config.toml
model = "image classifier"
dataset = "single printed letters, digits and signs in grey, bent and noisy"
train_examples = 395000
image_size = 32
crop_scale_min = 1
horizontal_flip = false
targets = ["typeface"]
num_classes = 3
arch = "vit"
norm = "rmsnorm"
norm_position = "pre"
hidden_act = "squared_relu"
mlp_ratio = 3
head_dim = 64
fused_qkv = false
bias = "none"
qk_norm = false
layer_scale_init = 1.0
parallel_block = false
dropout = 0.1
inner_norm = false
patch_size = [4, 4]
conv_stem = false
layers = 10
width = 384
positions = "learned"
pooling = "attention"
mixing = "mixup"
label_smoothing = 0.1
loss = "cross_entropy"
init = "kaiming_normal"
residual_init = "scaled_by_depth"
optimizer = "normuon"
muon_scale = "original"
learning_rate = 0.0088
momentum = 0.95
nesterov = true
orthogonalizer = "polar_express"
adamw_lr_other_params = 0.00092
max_steps = 13600
batch_size = 256
epochs = 8.8
lr_schedule = "linear"
final_lr_fraction = 0.1
warmup_steps = 270
weight_decay = 0.009
adamw_weight_decay_other_params = 0.05
Rows from block 7 of a small image classifier, named by matrix and row number. Rows with one number belong to one neuron. Each number is 500 + 50 x the weight over its row's rms, rounded and kept within 0 to 999. All counts start at 0. Numbers have three digits each.
After each neuron's rows are labels from the 100 images, of 14848, where the neuron reaches its highest value: "strongest on" is what is common among them. Only what is clearly more common there than usual is listed. The data: single printed letters, digits and signs in grey, bent and noisy. In brackets: how many of the 100, against the usual share in percent.
# fc1: MLP up (model.blocks.7.mlp.fc1.weight, 1152x384), inputs 96-191
# fc2: MLP down (model.blocks.7.mlp.fc2.weight, 384x1152, transposed), outputs 96-191

fc1.727:428565527562588518552519444496584531440569432550484585435478412559493483471537500629589424509475537468482537564565467497528580463422497497475451509526456455440618514571549610464503418562599476501597408563545459555487555519463546461462432518509481560457521480434457375535493513439464502531
fc2.727:485553541430420510503463483521491468573479575417467446487496399391519553478528577467574466452465439482508438516480463486522428469478503541445404550545425419559507530568501552520529468489402542433511558431440551627515472425449491549491484506530618471460490578599555494488454456539537508425
strongest on: serif (99 vs 25.8); capital (69 vs 35.6)

fc1.371:485532517528454520544546514490561578618559495428493428588494499496451569483471473599423540495503587438551554519505515433471559536606529431496498509568431456527504469454520467451507465379543384561491512448437494430521534484509577522465538528459527437581513542506542439429433576566581569473
fc2.371:464533482408489503474519552547496484460471612538602543498565485392554461590550454542464544532438576491612379589511469526481450520407465484543519517484513550470501503606402562441465487497457484492423520555508510514387559555549542440501475459466433517460579440494531639433560567545493417486
strongest on: serif (64 vs 25.8)

fc1.664:495486438525518400566504462445534523452500461539445590492542554533581482468514515469457461469507457532549517521491496490459532496585529427564437453504466488580523515485533466532551457533506502557596482527437482555517438459427413520451502491537425439485454479510500529566592479443445481487
fc2.664:429476486440472604422550604471514584494523547509506482609556445399518455569535557483537495527461515535471429507449505370484492489505581484576542538483430418569540460497516537454500426494393437511524582491530509491431460551604532510457516447429524549568552513425470493348501523428596533499
strongest on: serif (95 vs 25.8)

fc1.676:441544597443555482543449501504525457492571462493568558511451514602557524529473470509533466499531559532514604500481512573556511400579570466469534413492463516584501578607413570553497468546410423518505501567400447493536580478485478456531455487472474464536473461558477490482471549526475553487
fc2.676:532492428489470505480468554456440528454485491559428493624463531532459564475536619514520566600537507477563431481516543434498540497543553481475537450538610414523508468417505402495557533517516438443509612398600443508521410500486436488491528566539506518425431553522500450474477442537555508520
strongest on: dark on light (65 vs 39.8)

fc1.576:543603552506507511479515505641535474550523507482451492576443523460515538427553467508528539499593461474472486451519534457416497512533507505573543511562589427448424504516397412410536443476500445628473525417541562513566467454463503419513522593498380508535499474478593360468425562431473529459
fc2.576:413424506500503509429523518530454580439462413490551504481578595478520597448484601436534482505408550533465508503537476576533415578426502416464477531494407553534556516482561509536468491554477508531539520545508482472441547522516413435449455532461445513425484481507461521466500498588487568510
strongest on: serif (56 vs 25.8)

fc1.230:595482483497483532432421538505559566454484436520525445609473492497576541527450598557466518542560468565410439558457515544444416503592470425542487489593525509527497519446532516444485610548487553549416455525457500537514459521556460455534523462446552598484584509579592542532453526567552508582
fc2.230:441494542609549482562516501445504513518478599500544487469497423571438502486502426534534546575555533541581517462533488556589466514473591506474419488448571485497515504459574481456510568352491523515485543453501508495557491405489461479518568459554553493538467421501540560429477585493475560529
strongest on: dark on light (99 vs 39.8); serif (66 vs 25.8); small letter (64 vs 36.2)

fc1.235:513593503491421552487536578505564534556522568460450555443552358556492465517524418481591414520498517605478534482543451401441521544480487482434509411513491578531530449545469483559440462503396480525519478485549431515596517422458520499489549492515486617523521486413454493565539486450524551484
fc2.235:525451437587518430506439555543500553516481446482464482469410511482462448458416489589469548544443438542443485518454550621454541483463512512528539494470452484520477557442429533462503407404518507503443513457513473431373410504503481548499547504506566565588546501447518458471566502549436379501
strongest on: dark on light (79 vs 39.8)

fc1.144:434420512519503510488459500512565414438554435471483470533416421482556455470471494501537461466490471463528480550569512362548534515476528524507501453521486572536498477478573479475516404498477536519534572543470478486522495500525556479488405457487417416514522391496471506420525550515511557508
fc2.144:581454490468447580513538516589447459483585512601579541454512519600473449488535387512561576532518546532455448596526574427465446504541557472561508527491506516517481509510435537464465478410512436478444453431463549474451485523574485516528543468501393622435511477504487440547543534448470517543
strongest on: serif (54 vs 25.8)

fc1.141:470450516522566520498557555461493465496523486491543442550619503482469399489491521456483502537459458579473521396574532441593474542521495442579541454525468518482515416424586427549462563467517498582561542554564561521486514491510468515485455501533472442454437466503486421495415476535497398389
fc2.141:568481533448568437545406435515468370395488521492518520468523514490459512526508450418432487513575531469426546500541481531482526472480580563452532480604474553514504558607416502406454548430480465491496401487493494433495523524510550509540397561503613419512557541511418542558475496514424532526
strongest on: serif (84 vs 25.8)

fc1.719:452513452468474566525465534503498472530422534466479454551521401608480513589553535551491545445415540531480479462479480469472515490525499522552502544452563481607424516455585480443437562457481448477549540566558489509488460503501538501566489464452427541515538511573485480500557407533516472559
fc2.719:501515437515510431479526585555494473493529398478485527486578487491548557523428415526547503482466395575537555553477503491478535499441584528457537440548508534408476509552492529504457475526483491495489540499484573543536541467404472486370624514480587487529418465581480433510438526488514497529
strongest on: dark on light (100 vs 39.8); digit (40 vs 13.4)